Weights of a small sound classifier.
Model: activation swiglu, patch size [16, 8].
Training: adamw at rate 0.0018, 15200 steps, batches of 256, held-out accuracy 98%.
Data: trained on synthesised sound scenes: up to three everyday sounds over a background, 26041 training examples, 149.4 epochs.
Rows from block 4 of a small sound classifier, named by matrix and row number. Rows with one number belong to one neuron. Each number is 500 + 25 x the weight over its row's rms, rounded and kept within 0 to 999. All counts start at 0. Numbers have three digits each.
After each neuron's rows are labels from the 100 clips, of 14848, where the neuron reaches its largest size: "responds to" is what is common among them; "lies over" is the class under the peak. Only what is clearly more common there than usual is listed. The data: synthesised sound scenes: up to three everyday sounds over a background.
# gate: MLP gate (model.blocks.4.mlp.gate.weight, 848x320), inputs 160-239
# fc1: MLP up (model.blocks.4.mlp.fc1.weight, 848x320), inputs 160-239
# fc2: MLP down (model.blocks.4.mlp.fc2.weight, 320x848, transposed), outputs 160-239

gate.291:485486509477502505487521465518497481507481479446509522504475475516496476505496491503459498491502539528518499511503438522496501488518471467526511513529487523499463479535476464486513539534498478487486487531500505528518562497518500490473499481
fc1.291:520538468488479511499471463500488517563512480494488489461547461527563543487530500467478474517511500479519506498520514467446508516463494494472496477478513488476507516501516513489521522473524491539496496527513490483487515420496483516502466515
fc2.291:528509520558496472505492472484514500503490513522513491517490510458481478525511500507499522487552503445461513472465503543503457476489497480541496493511500448500491512461518495510476503484481500484509550486478502478499475532504511518503485519
responds to: ball bouncing; first sound: ball bouncing
lies over: ball bouncing

gate.157:521505477509522533537506466538512522523477488488529504524540457497527507468536495509490524520519533455527484495509512503468451455529511452456493507498477501490439480518507507538486529503479520482479470491473493472498533540480503473494498486
fc1.157:526522518480509484496514464494491521502480491500541505475477496503505525571485530462521508467491489536472527503539487482502538507458480506499443471536552485512524530488523475483460466522509506516499496489522503541484532494519497531520505510
fc2.157:514494505479456491447457489484490490423517511508476489501488490485463467472464500538520527512502487506509497481483511488512509500482506526493495470507513475538542478466493496508496483496518485500482502483477454471496450511510483498492455508
responds to: ball bouncing; background: none; thunder; first sound: ball bouncing
lies over: ball bouncing; thunder

gate.355:489511464452474509504442516483523501503482510521511529495541487542517521536476490501486492484506460502529482499508518517491528546458495527460489489480520475479523518517464530524478497508564494535495467528497469490477520481492508531476467511
fc1.355:488531507492502519487511495534509547541522504519471465504479482473516487518511466495512482489485524512488508500531566521488525506546501507503510450497549557517480501500556537539524486475476542515505488466508568479514452478536483456501519487
fc2.355:529471495484525479502523495569485457488498493494459521471495497470503515448478505477532521552497517509480526468443508553516480456510535466539489499479493503520484495537498497488500502489491467546479508449504438507500507532490481547478479486
responds to: crying baby; clock ticking; first sound: crying baby
lies over: crying baby

gate.358:515473481465518503474514488526512483499496502495529447489477482489492495532494503521538543514524498517484487505485457480452505489464523515535439517474510475496514531483521469484507483526470510458486473488465466542454486517488512501518504527
fc1.358:521562489523488515508486509462507493494471505491525494507482466492531489519491517510466506489570478500454519531540504501503515466479509488496512517507494501547536487430458467518481489466476447510481510501516516481471535520488536444511497501
fc2.358:525531528517509503522539521482484515557525496482523484462523522520554529537484500514496541529542512499512512507500523493512497485459484516472489517514528544486500485481489445491502476563440472501487473547509485551509531462490515469538497454
responds to: number of sounds: 3; spray hiss
lies over: spray hiss

gate.0:497510504479545520489460492493508464489522478512406449523480491481463470512506478491541492515488505512488498482462519524514474498546552507517507506516517492482515494511496500498521519494491510450482518477498528452487448562504499461476468477
fc1.0:508520468514501517466511516518493467508463493511473501482489522513465481498462508502539516495546502497491479522568539525495508488527522496524502452466496485510542501488547487527509467457514457530482479449505472518500487516500521498517559526
fc2.0:490531551501542517479522528519494517494500506496504524499523513498501512502509510525524527548520510505496521518552525569521484504485502497476548489492494500488558520491549493489478489470470505512533466461488473536503465576454524465542492467
responds to: number of sounds: 3; spray hiss; sawing
lies over: spray hiss

gate.276:487494494482490530492498458526494534559476469460513519489507506517524526469527499491485543488518504524505445519488489485471515446525528456468514509491474481528495511511491498494500548487487481494488494511537530486526543505471496498462517462
fc1.276:521506527523491461506471526470470477479504507502555495460460493495456475494454489484560477537458476476484487487516509479520466494496487513482508517480523526485442517537498514523465496468480489499525475500447494520532509491458522501534514516
fc2.276:484473508454478545500502492481484483503481478478501493477490490527539543472522499529503504498492457550525442483514515504494508469475521451460475477499490543512498460477477491470522532532494534493467471519509478514488485473456494465493512446
responds to: ball bouncing; first sound: ball bouncing
lies over: ball bouncing

gate.34:490464487498509487530540467515472491535474493525498489475473526498480508497516476513514467534504497495522487501526439492477475484488499492463482503515493501506474498536576495476496485511518557471527511486482508543510530488449484514516517466
fc1.34:477556506529477502525500502435526503478494503526524542502519507532518525484522516488494559472542514507453517517515501532487441512522524472488471513519491473488520535436470496519445484487485460459502530522470475499502534478501535480555491489
fc2.34:523513518509485501530488497478512505466461494518523530504530555523505507512488531510488504476487490538488495510487496516468457495526498445513459494502515463497526502481473493490479484524478512463504524469485488505497511516500483487480502487
responds to: drum roll; first sound: drum roll
lies over: drum roll

gate.717:517506518471498499482512473498544507475537502472465486492482561496514525497497514497522535455525490521492469479466471478510543517504510504550526519538487533477460470472525486500514478516506541436495524516513540546506454535511409496505458490
fc1.717:479516492481543502503498521555520517518500518508520479537477502467465469472480498528477461494508505505514523440484473550550450504520538479477503528481502490512503484521453553530502568507497469463548516492501466499537487509505525497461527507
fc2.717:502495533496486479503488489497514491469472499495511502502498536484500484487474459505492502510519495551544480495491450526571455468511506497466514494515437483537472440483492517518520476527504525466543530482450487502540490471493441492450522476
responds to: number of sounds: 3; howling
lies over: howling

gate.65:507484484534505504492497528540471500549519505524499523481514512487463480493482467526537515528516525503489468544526477493482505494544430497487539462502490514480490495533564527516480504432506526493525490485522527470457475476507469480502502543
fc1.65:525455461538493497483516516476543505471555491539462476520547462505506499463525537524462515504492548460499497493497524436515533474546508491537531530467473532473513494532487463495493494507483472510486470500553530516453510466492509524514497443
fc2.65:500534493502475498483463498439464461477509481475517495491507513494508472483478470464491494465489426523501530506538530413492482494491517506485488504449511483507491521511484494499546505496480508492458511521496489454538489459502501504479507535
responds to: drum roll
lies over: drum roll

gate.280:469520493468466531511550530470534524488506519462509486490496493547497546441514515502490497490456494498503521515503466525495501498441469475506525498489535535509530501505499477541456519520495501470491478516523479505463541509451526448509488491
fc1.280:486460504472494506544465485502505488505485493500505545497502516522520528510502513506537504494497456492462452496495530485496527483527541461462463492522491472473551468446469530491496425535527474524474517565513503495504499540474513530492498484
fc2.280:497502527519509502506480520496515529502507489552465497510492481486458521499485497516490510488511480481516495476459494547509499517543510475473490530533458431481558476464473500498472514550498446487482498516433464504454509500487508483485501542
responds to: frog croaking; first sound: frog croaking; creak
lies over: frog croaking; creak

gate.144:535456482546505502540512476576474480500484494453468463502434524490483440495459493468485479525477540502516480545492454522504493480554491475522481524495487521511472492498520502480495506465488502500518486489471525473501481539495458467501510544
fc1.144:520466494540495465532539489504488530492580503512507486483463497467505497501472510512520482493453480476517522511534481464496498500477459505467512527511466554504449475517498438502468508509462515442517470512488485511491555448483501465541489478
fc2.144:503496485497504491507475538496542544501535502512487459540465472491489466472541506524537493510460486517541513467496496481529547509512520518477534522447463502506543495480481507509535506552503495508495529518492539527535468494504532524498524493
responds to: drum roll; first sound: drum roll
lies over: drum roll

gate.193:463471504429500475524498482515485554495456495494469493504486481477501524471462511447510459491431493473523516531511507487448476480510508448541512495480509504539491502476517521518502449484503507522512484507478527505490496538485524486454525518
fc1.193:513492477499493462473449492517520520484487506515512488481503472527488477518513502453500436524492470475515517513544506475495560508509503524455488451466506512524534518508543504521487481489497567534530469496476545493490511478492494513491517529
fc2.193:496460523491505512473491535510497483502498508476531489523505494475502497502497534512443492486469511487460496501507527485453511512460448512538446485454526532496480503529490473487533489493463521515502520522509502517482499502480568498519469538
responds to: frog croaking; first sound: frog croaking
lies over: frog croaking

gate.21:488456477503514514509511491522478500524467490511491456519469504519496502492478481487509493510528446477525473497525471492518469487509517480446519527484506552517462443515515489510484451502515534480497482513492506493521494538486489523512525487
fc1.21:511501507537467474490510511465516510480540494532529553495521481533538531486513533466509520487498510504439514511494526541499541511524487513505509449508504508505568506465525502538457495440460458524490520501523521521484528460539556491480516484
fc2.21:503539536490500452513517471453482491512469483510503488453524522532510517498493490506488490454502458495486503471494521545477474485498532491481440488500508451482498509461520495513454510528480523462482510470475464489508496495504483514491520476
responds to: drum roll; snoring
lies over: drum roll; snoring

gate.133:505517503468495511483501457473490515545457420515518514505510482504538498490500438537508475487491501486472469530509463529495509564450497496494475487521505493535525496501559529499491520496520495504521459505443516490488510453480541473465494510
fc1.133:516479453519490505526568488518509534516544447525452508530519529517492462521489496519547496481485468510508474484508520474537547497539508524454523555483491514498513484459470524508498503523519484486477505501517519466516503514499509505505462490
fc2.133:508545498536516475494469505496564518472459502493506531484497526505515495529508515480476512518522510540489484491564481515476519472541515517471535433500534510525489518478502498553467518464490536517526508501530532507494482570459498477469519476
responds to: frog croaking
lies over: frog croaking

gate.308:491517493508492468521505495471532512473538517488517525480479483540498485497490515512523525555523523524488544518480476530508527497455484508484494507523496531464485499506466505527471441502452535477499483502501515505538522498497511533508429470
fc1.308:489485504452457496495496519506457474443478518524507504505488499497502453502472507528487487520495447476525493501523509535456537508462494504493452497517486466544489520485438505496459474551491495486505496520485500488460474471471522478489473514
fc2.308:496511454521496510502450536512486458497532504489497557496458513445506499547470479508490508514524498495518521528505569470504490517498482509486472478555508481514496495517482484491510492521484549527498543496542495520500494500543508470517465507
responds to: number of sounds: 3; spray hiss
lies over: spray hiss

gate.15:538534513522516495484499502473513472531519497495466459497523508529485497494469510464514542462520517497444504439472490504519503500497473507531470488516558462462525450439522502494482496530499486469487505517507512515503484520481501506540490539
fc1.15:485472440517464473498537489471472537509505515538515495500544483482486499506564520501481498486477504525524527533514500485493487486484514524480524489439486512522526534514483499544503510521504492509458544468502531527509491472521516532489526535
fc2.15:522528485519492532499489509485542504466505515481506496463520545476512509506443516485541532464476471499483491482506499490495491520495462473507488524524495489477475414476486468479478461554498506481501493553468489538518497461488485471513500513
responds to: number of sounds: 3; car horn
lies over: car horn

gate.393:492500480504514542537519490489483504529514499524476536524530539506512535475497510481509524490479524516474484461483497441447493525484472456502496512538520492478519478492518499510450475552500505456510481484467473527496447476465502492542477515
fc1.393:562525484523549492536446505549486493474503498485512495495431492468505480563464530490530493480511466503476512476488512491494504477528465548515486490500495469502490484495465486497535484490485517477473521531489508482536489546543466521509508505
fc2.393:495464528443482491493522511522550487410486497473486490484501525483480478482493489531528452517470485516502501560482499582551537500528532526510493511478484478532490491500534534535489524488501524523531484457525519511561478573507491518479509453
responds to: number of sounds: 3; barking; first sound: barking
lies over: barking

gate.31:523553503513464463561466522509544528515482520501484539491468522498476471535498491481526505540503484531484513474502474505513545499506500478492514516522504488489526517506499478506464493525533455480507471503517495490506500506499506518476503461
fc1.31:474461540491484510546487505451489500501511487521523483501475462492470459514503467528490472504498549522485489484483523517557481470516444480536466543531526489471518462501500503491495492524518505514505496558521503482484525494512502499489514474
fc2.31:510475531496508521470487520483517440482538486519508486492473502480514475517484499460472471481424520492457492481474519472522540544486482478487468512519522506486505479485484511491501491477513476496477527529520491494496504484523505503516522553
responds to: number of sounds: 3; coin spinning
lies over: coin spinning

gate.751:491528492494454503452499463483497520473514506505449475557570515538521485506494492440509506511505506458482462506531495490472508532490512552485535472540551480523477536468499472499501532497512500482523477502461505495478432469497491506496455510
fc1.751:499475515462467492457488525511501492508549528504529499451488490471493515484547504520511491507481533488467499500457520541520482504519504500507526476482500521463504515502499538523504552440537492515518500497502490512446522477513500505479472506
fc2.751:501498542489494490496531504475540498446505508504516505534474504451469463491481500506566501546459507469477543497525494518500525513475485491509486555489513494526497509457516530509475474482502493508532507483455513475525482519522533510553470522
responds to: crying baby
lies over: crying baby